config = dict(
    encoder_arch='convmixer',
    model='audio captioner',
    dataset='synthesised imitations of 52 everyday sounds, one a clip',
    train_examples=39062,
    n_mels=64,
    hop_length=320,
    input='log_mel',
    spec_augment=True,
    win_length=512,
    tokenizer='word',
    vocab_size=91,
    encoder_norm='batchnorm',
    encoder_activation='relu',
    encoder_patch_size=4,
    encoder_depths=[8],
    encoder_kernel_size=5,
    encoder_widths=[320],
    fusion='prefix',
    label_smoothing=0.05,
    decoder_width=320,
    decoder_layers=7,
    decoder_norm='layernorm',
    decoder_norm_position='pre',
    decoder_activation='gelu',
    decoder_mlp_ratio=2,
    decoder_head_dim=64,
    decoder_fused_qkv=True,
    decoder_bias='all',
    decoder_qk_norm=False,
    decoder_parallel_block=False,
    decoder_inner_norm=False,
    decoder_positions='learned',
    decoder_prefix_bidirectional=True,
    decoder_connector='mlp',
    decoder_tie_embeddings=True,
    init='xavier_uniform',
    residual_init='none',
    optimizer='nadamw',
    lr=0.0012,
    beta1=0.9,
    beta2=0.999,
    eps=1e-08,
    grad_clip=1.0,
    steps=14300,
    batch_size=128,
    epochs=46.9,
    lr_schedule='wsd',
    decay_fraction=0.3,
    final_lr_fraction=0.01,
    warmup_steps=420,
    weight_decay=0.1,
)
Rows from block 3 of the text decoder of a small audio captioner, named by matrix and row number. Rows with one number belong to one neuron. Each number is 500 + 50 x the weight over its row's rms, rounded and kept within 0 to 999. All counts start at 0. Numbers have three digits each.
Before each neuron's rows are labels from the 100 texts, of 14976, where the neuron reaches its highest value: "fires on" is the input token at the peak. Only what is clearly more common there than usual is listed. The data: synthesised imitations of 52 everyday sounds, one a clip. In brackets: how many of the 100.
# fc1: MLP up (decoder.blocks.3.mlp.fc1.weight, 640x320), inputs 214-319
# fc2: MLP down (decoder.blocks.3.mlp.fc2.weight, 320x640, transposed), outputs 214-319

fires on: "a" (51)
fc1.134:469448546510467571470501488544466549552455399478466505502531510498512491592517515508461519465571486555545499529541497538494506473432522533506535511489484531525549492480602516491498507472442509539524465433523404507571434600440477511574536567543475476560517491503429503549451367477492549547572456488499518451577563558410
fc2.134:435393563484450672472532576588428432480455516601427486508508452515495476562457439418474410537525504520444411533472601485452484436487445535549534483503496593468518511534540474492494495497476412540503432436446469522601457512464586383478524439425451497549520546449569557489500424494458478497600466595606548550584479544440

fires on: "clipped" (58); "muffled" (26); "thin" (7)
fc1.236:504587528492578551460585520484550525455449522491498521514434552505571479517435415534640543469519425514468531476550468492392492453457481632462487515526409502492494461489557547507508515595435514613482561432487462549425484552467461465494504592462549474488504554436573519585465422555522460528540515476505484479437556429490
fc2.236:519551394348495493470552548429492425546490534433478468549532508511540481511439518580523393524517466413454480572515517557594545447489451577505469565570479490547553491493545482498458491503448514576448495496338498522390500523495535465574466555545532399426501525536530483486485532484549527583552481474490690495449521457518

fires on: "room" (59)
fc1.220:590537549512443502423503501456522531538536472453534377439449523517641486529468489489520461466515530523559477482577474469515490469448471511504545459556436521441490475456540488521491495504552532494459526510551463584501421604515368520617429518517489478511506530524575507456482560369494510491432543531499431438481464459416
fc2.220:477486434533521553403520475450533474520505428508467565545483453459537527553544421566433509503419559461450623400454453473469446451516468441449541447455584479479490493501436489569467465492573412513493499529498528512506512572491485518453499470485608510467588579491501526485534494519447495467510607555547513522478519463497

fires on: "<end>" (26)
fc1.155:547522610411447464397504510491568536582476544406595404528509453580565542558398540529552492469478553541576500516630467563534543461501476569518520467540546558468516474538489487452454503522469554516427465558561480592577408458469482438486438479559510423540494392540560428470503542521502521520500445550536332538531507493446
fc2.155:551413548535488533557472450465553537505508564444449543401546506437501538622512474517498415471491595470456586498521470539458485461524444476488612423612529604488460486463479519550434519496598457497538559556462461420451496510462511519510499522544502461587441523498476433525486491490468445567508484536579466507585482634451

fires on: "quiet" (100)
fc1.273:577483470556492588448558546509549476484468580510471501451448527489552545480452532521553495533583394512530503548580443575444548448435416478466506473436486470520458547466542471471510536542429571524538503430550414538453402562491438418518540545532522454466462549485436518523460461568508433517475477536496477536523494465424
fc2.273:523466498485447468471475515534540487550546476486392514461524558528578549557457459530519484465492472499600479535538408513534555494522488468500442481472537448618585529481462523479482481531479531524475534551480442449357488544442507477488594532556407467488443532437487527469456473392436625432393523398572632394589518540628

fires on: "with" (100)
fc1.537:513459527497524530476495534477467535474470523477483470559512457541537464557466524527589469539552464581498561552495447490439603484440541520537602437431458441487533443453560454464547470501460472584411468419588435527590555560467475477512574488533492493493554515411549455612446450467469428465491419528438519412548538480523
fc2.537:410482550518500493481527474479444496539389595456504484505471438533524466547454455394532543607601507543442603552529539424516456548422514483483525468422528523543476487456462569441571440446514525468471406452566491480641519574536504510546559439557507500474554419521434480515469446459546575458499428513579560438563497464411

fires on: "quiet" (78); "thin" (22)
fc1.578:579512515461439549444502472433493513418438590505617478544429546616540526574490514486524504436519436448494503423551402558485542441474472608386463557435463537517462506500506430458529556588401662513464497522479446605456437598486445445623536543467508483446442576512501461506488460497543534529538510557442389498448516489533
fc2.578:532558448475471531462474493514504518519566547563528456467587439449546513551503570455421506516487567483507440511520506479455516630507504388460483581465563584575508478428485503519403483545441541532590505511490412481459398481471452429475527498536420500489451518424646532508453481518450443553408487509616531499480416523557

fires on: "quiet" (100)
fc1.577:572527578464553567527510480494507494501412562410449520443460559613507492465480526516519563489520442492542454502529420544470564493508438609378432495441474476447437518512506462471520561557434648490476506435545405539456440545427523375506489542460451462509457539481489437493478433494521496489519482490454468501587509438518
fc2.577:576531474410521481499508517494605608436454552470513453471466499537515462505509559435471527518573473499542437529516523531549503587498478523481493492436497530587508440533483497545382540520384588512525533471477403489407388513468447443497546590531512496488484482362492407525526539527502503477452512521608460530558481391564

fires on: "<end>" (88)
fc1.33:540463486487584432471507553497499489521618494484611424448506484493592510461457614497564455469438515576573423481550431465487536446435495477569499435402431488464525580486476442525479423545506577402501560462577537539431527498534457503428436406510496426543487528514496478492477437494490503405512437511451492556461495545567
fc2.33:429540457504493502472556631372548408488507494450488472509459500560467536467398463557564422563512463483532445559524474486536548512456513534581533546478434492503534536528431491577548649518493587488512461543459539476566590501445435494511485484378561532470495552500471472469497588465539438505476525466469524530407544528546

fires on: "quiet" (78); "muffled" (11)
fc1.227:517509527578613581476550568623458497535516605441520453492472459526488540452504557487511516360491448510504468439467476487469491407466531545513450548515483522479386471520508601450483502619458507521525528508427419572517450578523508525521508458476486436510502500521481508523521436475541544552476548445497502505474601459431
fc2.227:529492390425563500518506503525468489510508500454428436424480532532498434592544525434475482456525482464567493575519483563558536482544479494477454451604466489455501466461463536442467526452460504468445491537404466574496453502541642474589550539604412460397569528497395520450456478505501520553522463530448638403444543534550

fires on: "with" (100)
fc1.323:558430508512549392385478538502480518584434425483514502421598409465595448454563512545554598394454541508587519422596505536541469510552412448519524520515490493516483424524554534521537524580529529494545584497517550639485495558428411441537440487569445511494438516502444529518434432448508468492491555464491524515434557550446
fc2.323:540521479465454493498488442499517454693412453471512552498454485524515324531504488501457480467515502448512550484533463511551428704531513594486461549537549504547496457483510505503575537490537499489514455504446522565485508508458510475459442551478548602441474556484449488496488474540531479391533427506438563621442559522459

fires on: "thin" (50); "room" (18)
fc1.240:529532501460494495539523524462446536580546519397520445493586564497507564471483492597554543498543440589529448476589528463508496526679554588500450585574525500566449492489534405495494512579486535479570604475511489511517570516438477504647470578421538500527493466485458517540442512414511477541558511422519521456525511476437
fc2.240:422477452432531493457527512435505463443536404474560519503560402425501535494422535550460536542437538524574565480399483548508552460513461475565498492480562547462498545544534516476553463511453436531511527524461580481490564481502554593436458534562519458506617507503519545528540454520491456494495473513457564491510478534509

fires on: "clipped" (74)
fc1.409:467581476534546513559501448486445554441467505572493506492407516518563447535533425491558503469516504457434522488514507480407483475522544526431590538422441460483447493549611561609515504537444523541507476396508491496504533516458474483528549711450528489501477463397506529591469479501538487514463527543515450446496476393565
fc2.409:522458481506440440471474510429556560513542503535466494507540447395560428491527518549541480539496510597472510522466525513492470614476412510584507503470497540650572458520419491579386441500458577586512567624405496494532486466494539482453456375552508540580546461526584422552514496508543545504545506495510576507478413471484

fires on: "fire" (79)
fc1.302:515484572413519416536456605501525580577514510541558469467486522475622489522476502444530532412468502603556370533518496430551591507470502489548487413491392466573522583502504478500510496555506566439448494527534496484448544541516515497560503449560542506486504506413457521530459528545515462443458513565512508447468425547512
fc2.302:453499487524528499638496539533518437531541559469504529489480486434514510537467585526537571479465460503539541518491465496463528478484520529508472513565506508439453531524567480443469545430588534461539425511492552439531469544483428470515512504476519490476496442437455606509480437533579445450477481542484523461512464537491

fires on: "clipped" (81); "quiet" (19)
fc1.267:535471569484526552505545448560482550457448498541469493478507538534506432461424529527604537426558458497532525396503346570455580436527435514443517485445469523466449495525567467464471564562533535525437469450571437535505492560464397468537565528518485481465537541492520476643485487412453505506452558545397393477522486527469
fc2.267:480521479437474450423522557449437417487511542494524410475456587505563441528480568516556513562492485536521436529547451487468566427473446506462525524561454513436540480444602492514468511505459479535499483491521535622433462572486451532525451495512507449411458531447422529467518403480500356546440425489540524520473484470521

fires on: "bird" (100)
fc1.153:488496453546604408563553522477525597558548450474535518461565508500596458432532587429508522468513500664489596511524510559566499509564548445466486507419510449475439497511456439533549495419531477480485533427546519502480520412484480518658527552477439419512532489441512497516515545463448544495454445564426508423470411478566
fc2.153:567483538437420479547512536522492505409498469458476546526584394479511461512500408520539429522434470613485541501495500552482483547545511467467484442462500519610531543491530473570433504463529458443554523469511524504589486474615571568460528433498416552531518483449524515434534531524469513544550451567471479474525404525445

fires on: "fire" (100)
fc1.404:537355575483526565455476514493494508547371605433475498447474522494532484570457499449513472508519428509601483477481399482479566524585545475404514540636462470457452475465518414451504526517455434539458477539558450580480582526409470481579472594516553517509505410433417494543421520492526357507387550526430426479497486511495
fc2.404:517470560524511454485538558403640549462533558478547429569468519488529484458422549482558631424416439515557439500475443506467473491501465512520483484543512503512487518535543495440502482540442488496598537490558448485518507484508554484545427570441530552549464363474503557481449555571493489492439537470521435519508513565524

fires on: "room" (62)
fc1.250:540498481492507564449481500413522454532486565430462427439457562446579541550510578586577495566535423447509481559619422501504498473572508475501578494601436461427410467379512465491514621554565513478586562465495495482453468468488504525617549480519484516552516483526473568518476442488505487521419516476563566330552449464406
fc2.250:367424450489482505597440490564454483514490366521467464493541407458527490535516483444463458485434613394491522565519517466550509516566532463453471509526593499481471502475614503448549432445568546550535527553468635459476508507515558605495484482487454547463578492473456536548492487526491560468505530491470519435504512551592

fires on: "<end>" (40)
fc1.331:482494615501550483483542510539442461481491411426534522477509460567511539528461483534559535436580431487580577447528481469424519451512526472483530514461454430376482481472528445493523561464521438469507508396589393545455543476459415487519482530463496503510519523454458538530455422480495455499493487509420466579444521483433
fc2.331:564532511492435445486494462536505543511434511501485456479464543555498537415432473546554558509568563535519484473497440517405534510406409563576422392499459514515581495446441538546481598468432529520471543503544507439533540553552564531499478449525479453517475539497547416494504503448546476424468474487509531405578534396538

fires on: "with" (26)
fc1.573:539428499549429425541445522490551421504547475567559434445397550473530506485534587447490508508518467491480570501560464509567506502540529491344525501421458427389499585487523465539500536447487515436499516421532560563475519473448450357571505543537566507524527496414535553594491355515473493473511455436535494596459495511474
fc2.573:528515479486537481485542543604549531486514488493495519460465515491408550539522416564501479361506432473470522432499548470544442472436594578463503442472475471528578394522501546605481556445461473543475604577432461372487471482566548561469490488465456566416498459495599484552549509464517474453533499507464554539496574493437

fires on: "thin" (53); "muffled" (18); "whoosh" (7)
fc1.274:483443484494462572476448476465508536436568498571553529553449494527514526583547495507476493525569460508493520525505531516502525461515527528448505524466501470503512560521497441527426467513352484580558552430565526515494469554445506512490558581587586577501517447447600511515461481464494414393482397453506488550532442436566
fc2.274:537432476526470497439523579420568399453569486452512438446461361512541540517473518613527415488501413524554546558506522543490496485545496451503510504569566486471546482472546530521503520566506478531492466517526557554433434526488474539493567462500613514390528528505553608514553472484469453461457528492494486576492564586483

fires on: "with" (98)
fc1.196:511455612479536503313495582511562508513485481477472443497536482477527440553535431580447582503516480543592488489538470475494501502540479558481548520425496458502610474535479530511490502538379511562497383468536522559546462544468472518475487623471424490545481481524444441505436445510534442550522487500455525526480522594397
fc2.196:569423458413469462494462509423530605526458463482509622500493454539559436537482449556394434485521462453578530475560544502465576585524468512543434504596531538513557519523426575606504479555461471493434520530511575519419484527490523521534500520486579494525523459533472417505463581495533440518558478524552483509437520509476

fires on: "clipped" (56); "quiet" (44)
fc1.428:507508566509548557446485521465521500528425542476538487477459507536550513456528447607589537501494507522488473527616456502493540459504465552458495408486475488462501468470529458561508554631481534620571502451502427543506493563507539425517484499463502461488464635435434476521467406546583485530512480530446448532476531512424
fc2.428:559528443381536459536639556414467510493485492400450440514525534522448493477376500518566451530528470463506483492535490548563583488526427537493490565559482554458480515539499517432542530547434544586469478558405460517427485545449491481630526521490480393411473522435471519574533530470462496606521496497573633433470558465486

fires on: "," (100)
fc1.74:576448528488506488376428436531478533489461523511523500521484586422467525546529602540501573444490538590488483426584419615418544460580493494494506445466526485488512511510500481505455481491481463536492522478548504522548516546398492456600512612530464466543401533433443410516376450503497527496511488560447452472534485520513
fc2.74:511550446510531527524510425533441449522484525509583523536491578476504482460457482446563490506492509435457563409513533507485476503500581487448479640540497541491443584504441572480519399405511467419377473441493514526515590396437537435600489502458529457490492563550427521513480572534588596568493513545588463482428511510496

fires on: "," (100)
fc1.427:543455638469528547462509479533504549550499557443496451502591529488492414506503486498521584406443469511577416403570511453495545502552496564467453459550522500512535476565457519459502494508480464439488579502526446487511465531495518511502465453619412499470463409504459518575430537515462478552518549471577540549511536578386
fc2.427:451554508425508428550590574551524566496496536573503478525547482499461470569404459511468526428460512547542512466522553465434491438495554518572540510481408506547533504588439567504464565450477423448434522550530414314470523563470511557468556442521450546466481412499486515567453521470482472469500526520584586444397504560439

fires on: "," (100)
fc1.591:566465597447537555481597521499488509504512482481585421497545467599471514482405463558511561406495458508544505408543519492523551425510490605485519449475458471468530483533498538509508550534424485459421458470584393500534473528466480552532445520522517449501543487604530485556484438496461429507465514570418486480526476470488
fc2.591:550605472402488485475503523457580574478517512451563483477467544485531544526392526536519492546543471432507565570510568445478501543572476543452474446466500493560475462528503515551400486531518591537502562591430497387458422490516615458434410555486557520461509348429525388492508587518495547437551518457533547505522569475575

fires on: "clipped" (100)
fc1.638:527497599449543482460518503512460508521476533552602506564511516532579425513501428489576522433459508519466536468606455515485534384399533541407536513447460528529454534494533535553468541525488489499450516474508404545517460572462500463554482497495517506477494560403570509554453484471514483467442451506482461511478498502501
fc2.638:612461486532519475457556531465535493554612553359347501451538507456519477518473449479557450541482451562529479542429538604544626467545435440508542535521561468538387468552495411485472527492452542561495459467515461442417515508371460397509502444453539564401512501465535558545605482437433486612533503425594482582589490485477

fires on: "," (100)
fc1.583:593432625548500505428533431511525562506506530490550452492574569500533465503469479518564535423496511494526458445564485602521504416535487457377496485439486524464437535525522523488478498483504472459433583477556461487516496517433464467549449471563419459548485440504582566644420460496424477512531536412589540445604487531485
fc2.583:437532540517486495481541494454474498538475549466498534489484577498399523563397557501487446478504522460474498477464558492471465514542531523548523389521449523412528539526506556506490586457529491491461435488514402450516501513463521508474458446473457508563619487482476511532462477434500521511533520576551631465515492537435

fires on: "church" (11)
fc1.313:462574473511533449408537636418487469445492499514539482469440586521578486524473455543534554520494501580502517539516542482497493427424455504482512457471411560467554607477533543521582524530438549532482448375556520479413426489476528474521460611510505432509561505447626517543453496491524399516495449465444531450491403545455
fc2.313:577493511469510474559421477474490407508503505379497532571481447429579530449522567495554445419487471445503513512450473507518496457485508487547516504515506430580508411524484515524488443467568540490456485512516534515376436501472525426452463473533595489497529452477585563455540463521515485446570461512471459517451507552479

fires on: "drum" (65)
fc1.377:536513585554369513443442485516487552457504490522541430406444484533583455541472454512668462498440552565518463532537350508514522411438523580537523490414513536508411570480603456403508531519605481528451453400556559473409571587415478514509459524482519520481497447538478505583453471497482545471559480422478465455492564525458
fc2.377:572421509589495544511483499586481515508514546491507486482567491469510419541465527495533547498502485496435475521451401552524481553531426525565511501506544524416472432538497496460477488482520536489464395552466516494504491586547489455507460387469433490384494519562445483450455521528432598507486582541556510435441548580484

fires on: "quiet" (100)
fc1.465:477554533538606511445515594517524523453464549604432490497472553544598454534464472520483564459556437487455417498548444546451460434504434455459465483477491582533481520472530453475549581558482539600558461464528404519522483468444508483548520574506495484521483470456498452508476544329493464502439500511408469484511539526548
fc2.465:540529506472448539440537438451601605514498565418483538548506552513538468473493534472524550477426530495526491574480519546539605563458454486429501489470581469569530530596489452505472536490374612534513494455563439499460412480403468466477535494508502603407412443436490449515437561536462420617485517488647534522544490472515

fires on: "thin" (76); "muffled" (18)
fc1.552:513491545442523541441598511472497496542561394458666501539530446581507528482475521602580576494502547590543445431497484502556515434521417544544536491405513475505474476513538465515526503623409597531495508440576480447431511514421534582483512516502511544443530489482562469538517439495561589435465440466401491425536461471496
fc2.552:516452509480499449542542566442608595451469466504463476463409533501505455527430476471552465512584466526418408513519493537510557562515385471550508536463423501575541466524459470565473480526444631528466464550551475522379469436483536524537525536534567470580405468442390468534553573525516542564444529534539486475547522532556

fires on: "quiet" (99)
fc1.387:528488532470460526548501485538529531493540535549457421378544524594526494442474509535567557391550488522521448432601475543561567463556420471449488514415473517470542474506578489453500564590506618499558480462546452557508471529386412463590503554554490527517449501509460550524478478412483469524443477467435423495551439503455
fc2.387:465451461473468530526496485528535549345560516539480508530502502513471531460491479456521546533483470472466562530498497496479545565463376524483496394510416551466491450559442495561317540509451586501528532546463428582515445542402458521521553482535456530497473508515545452533530481546479522577438436536614562423523511434543

fires on: "quiet" (37)
fc1.378:489478532469534451519520497529512539483464606505545501404560504539546468461454530515482560437509517465570506510674498524457564477432431492413505571439412521406516474543545515440480533502448567473495477465600422508470452540502410502578432513559379457453472530476431592550487461520517523504471470392565516488518405545420
fc2.378:431495436436437488526581475491563487460555502601539529467553404435483557506443439545522534544572544473542451542550480475548497510529492486511422455459458548550556509504530465450437522509546513568466487472531498463474402572503407469504556480544563427398394566479590460443470468570566561437369466574532525434479451614591

fires on: "whoosh" (14); "sawing" (10); "meowing" (9); "creak" (8)
fc1.524:551440447516447540435519446436468576448498556509522470486513510604549528570442529492461567460506515505548551421509522545451577464476535424443490472537450614501537514476527442528447471510424512419518547480638491553465497486508471483503489527567574535545495452530536463641433531498506386438515526498529418515488408504523
fc2.524:531476458429493557414594562452650457502496474458604416469489532547472515483375619562523496508496538526581536517530428568456594442470456486572508530506495542467495424557502528595504539534464413517513506517523504564469504476518537459527522520570524475459526504532551542540422562511508474482436475535447471515539531484433

fires on: "," (100)
fc1.601:536470552502619541430586489555463529505495524457520482514586511518487487458425506555582552449495449507580423411549478539560617459555480544421522467490438531511428538565566480445490548517444444485441512496565368499499500470430480461532479464595453511488557544533453525570426482427450532516518506507458446495538479479475
fc2.601:446552510500490625552541439434561483556407513448561577536554464460476487606475495451508426471518441477476609506553633487480437428505498488461621584610410553451454582538406509511533563404548425491478511559471430282590558496542544542475484493497460525443623500474536558565427448537542488421564487504538544446451475535448

fires on: "<end>" (98)
fc1.401:546536541482591445557557600564485488517571425449467461481500507536520525472403388484545513431535464494588491485463459511510576508510526487501493532448373462436451480504497508516536513570504552423435426484538464525392512567530430504419474470475513490505527508476443487546504490411531517543482477538409494518426527543474
fc2.401:453539439577544445478546621450475523549448609431492485468467466526476503534461496573454486529445456505556498535489470485442503497394525506579519448418431507478529530483406502553526628543505492462497451521455494488531553554608387521456501436372549510511492487545451469422455495500571408447485577505468534519475569512529

fires on: "drum" (9)
fc1.39:498403499516410439504463481438520599552540546556604441477444454470629497525511575460530582484512470498486484490584464516473527493414472530519578516403498441431492444539491438566453444489561491451525482520641521502458539545484464554493516468527559468532400550455493517493494523512486418325444513572496424407427452508542
fc2.39:521497432558586565498485514474489466475484519507519491569452499510489492453492528462477517524458409517537565571471453428514432492544561546497506490497447557492534475466571591452486504543472450484440397491440435523539460556469450519505568479461495432432472442502509510527433463463488516515437514552558494474466591593458

fires on: "with" (100)
fc1.623:525534509495651530497498498502383528448540503468520441543544490537581538498504538465518478465610460564612540548511460472410551442418545488525474454471508489541511534390474557464579402525457517440397521416590509528463567543538456490605550517614461464466517527496522490542476471532398440479531383516411477489579546553468
fc2.623:455577505509537527445422586521448540504440567500472471550566572584607519496433474468479536512579509522573489568594565451412534486491447442557540542608570571550505485348491555458570461560474491463466436461578538504513563583494418558581592539595434429441557552536449513511437513443527493411418539414493514500605495439526

fires on: "clipped" (89)
fc1.26:583508524530537479488467522563478467439449597598524437511502560546536500459436561559603425454491435481509455511477450582488570497491477511495486466454464505494505524471530481430449503647477636553475488466514410548473493510481394479512522473617473486514418513502538515522538506538538455499424438550460441522484463539491
fc2.26:458417552479487510517518594488564491596456491535445465512488542580476461421545478420587473475445424482564473434550516572560551472487499560433472459475573436513542457467500535621511496570471562581496534508422460498404461572446494471553532445434490437469561530441604573516540423586427407533508516487558547450552500448570

fires on: "drum" (84)
fc1.193:539504548540478531426491519473481586458546467565536459460530559570529476546460552541597529457447545589443401472469370522450579418423439491519545558441446535482454532507539451519502512552449488538500457463590481464443529540425478444478481523493498520482505471495515510569481521426464506493514477463522417504452508531462
fc2.193:541529435539432530495507498501397510429501467569568489506457476461508433553485517500488506523501527569559544446553392539417523565477474519564534566477496568456614490494498431518485548507505487476463452523617516516520529548529476483550553565499478457378511537496475519576403579556451588465486544596517464423404548520576

fires on: "clipped" (64); "quiet" (12); "muffled" (7)
fc1.92:472468495486517579545559508447548537494535507594566370517491581489508488426474528601585486475504391526489490477560495533521542402517479462456489414487439498475542539511519526497547526578401542456470446432467465473518517560499475458500519491515520528426526543508501543578479506554501472482379541433456541527482544573513
fc2.92:546461522453501474453490458532562506419509557520474563484576460531488571555550433462456561470528488513547526468572542473589465608467504473462515527490546514542536454519531372524388469429517519493492605423501491555473467431450523478488486530476463499512442537456518474509582480468539465553559460524582438466489604462475

fires on: "with" (100)
fc1.42:473425521549471442470450459527453465535468439397454465438448498578517507442481587533575544425520459539550458519541414603454531406566482481440445488505498407457404458468568514467572631643488491525537517428485555560433519474424564409585452450505554510558534513482460531531442384459531540459438490449396503503529498433502
fc2.42:480494494382429466541510537479587492448500410487526490489471474487409485562412468485570461460428525502478449509453497515607546522478419566513552487497451471509548416520451513485409562444529523467459484574454576441458401502490568492467463492526504535448501514516479524412525513539503557482572476550569501491532594499564

fires on: "drum" (100)
fc1.8:583502513562499545485488485422456553489509547446477478430502564540573438523481524524543562469451510588462452462445376453482564494533483589462492554486453587508441512491545512492562468529443509564534456501541476488411542522383500501592409529494498561486458436532485511611389505446448478525498460472512425474496508497441
fc2.8:437526459544444526504401570444425492474560612549583525491472465409550469515512475463484415576562461542456597431494511419533509529492561549559574572460494502526606514481486513498451482496569350434461508438482494454515568485470419463537524471518540468345509413566555509548454471440533554496453480589513509493467599427511

fires on: "a" (100)
fc1.447:486363517595521558400552477500408508525476482489428536466515566498477532454406538519546469360476504537457478489498503544554599480525466560489497459559419581547476436435671506512442563524427553575534539492514444501507481593513536418555550459469534501474523601561508527539464440446439472558489499423514539440509500549474
fc2.447:583483598479527531542401565507504533490544507557511404481529511483588517506432554527587467465502517544482396492544517517472510443529456447640580497520510514484552464469532415543476493535470483471590457407526524545531487420471477505537526508468489453595436518490468478518526478462519435554515466415493401550509457489546

fires on: "thin" (56); "muffled" (7); "siren" (7)
fc1.20:509439482514580560395507480588455482474439494557501552524526514513448539506423569428471476488473415467573525444436464656456626436465458531453481537464522553542405543497496490381512498441415504601368430499522498642464532495449483432582534509524422419502560504514483522584479498532434440518549553526533456497482503505471
fc2.20:477521452395445472436584506527524501543487457519468526570571498455473507527475470543459417480411565479433559469510494493486436530532520510522617542544544556421488448485479538562462435504547505477509533587404539527519503447500527558495496521494500466494550496527486473526566590532506472587437570543516523479403458508458

fires on: "with" (100)
fc1.589:544412517527520522367446576425451512501480512467504427496455488525493484515518580472585493523532438529570448419377421504478612446489452479538535451503424456440492486501464469454568519570446549515498413389607438593444579524465461429512522416621515528500577445488502487550477437505510471485505499513426475462510454440488
fc2.589:433623474478539539475610593436493546521519480542482439555466548535446535555485459565553461533528518550446505573481560386469420504504501522530564464456448405471518509427546511436516399443428534482419435505576494512594487540582458567478579529492515513518459446511477453523505509542469461467491491499550601433535470469448

fires on: "drum" (100)
fc1.345:564524502527416535443542507468469535493484534544520501362480519549582465563506510536577569543436568523459499521451421454522571441458465523512519569448482535513420552566531477450519495479572545583504435482569486511383457533373494461533422530489483517473476448539555467520409453493467532499490476411557407482463469503385
fc2.345:471521397563463551469453609550397464502515519498526443487524486410560394591549512463508434506479535500451591475485469477572525484463557556623549578526527522482563502467489492486461521512551417392467422478491498437462560575496504478519513494509480450364520448552503504496455495475461556466482540540547506511412591556501

fires on: "," (75)
fc1.579:513399575445461484496436412435483454465501481541422495575511501475491452511543470509533566557559520471491558488507455574488560480554467553526452479553539500491452513548464459493521482531552526410519525401547574486439574498423568441562517541506513480592504558430494393582416437538541541442554467431503529490488427579497
fc2.579:527552455465620516504512450580519494553457501472546488480502584532393599362527610520482561456464448508452419473496588474494557461525494484449400526435436441478458552512588529458560514436505453524524433424430425474502478471552447390528330499518360471530445470516533510465445572425434426540546536481489534547575594403425

fires on: "," (69); "<end>" (31)
fc1.321:546473546555577466486453520500495492523545472511443451471477584549506473483446515571602577460548412559539473537465439507447562464505449403470471431448426440484488610488538491452530544527448468531523512375575426515429540491460468401523482550550493505487493507456457549599427436440475402474461425442452539516522498531455
fc2.321:471456469502571438491494473481545557496588445472507465398462578481465579473541600528482502443496432529549448529460475578557538606452456456524452417387464470487553564517438483493562540495479644541512501512472600460424479523486474489423452430490510483537483482537405433451434515546498484553509493493520525547557564526524

fires on: "drum" (17)
fc1.311:512483561549487513457575544449394596509431559525482419512530474565505380477483503521497526491388566518517414454402464453572531512548552534483453506605469562552435495463559487443474430536460451625527513488528542521445478523518524550471398517522528483542444403607595530519457472495560416503446525477494509500457507530496
fc2.311:466502472568575481541537481505381481545519518549418501547548507481444481454581450478463440555516440561540499481406510491466518449491540480543484548513579430468469514445430543480511478398430421515546458492486536464448496646552407552557482492468442437490502494568525516468518497489449507487498617483577533458506520487466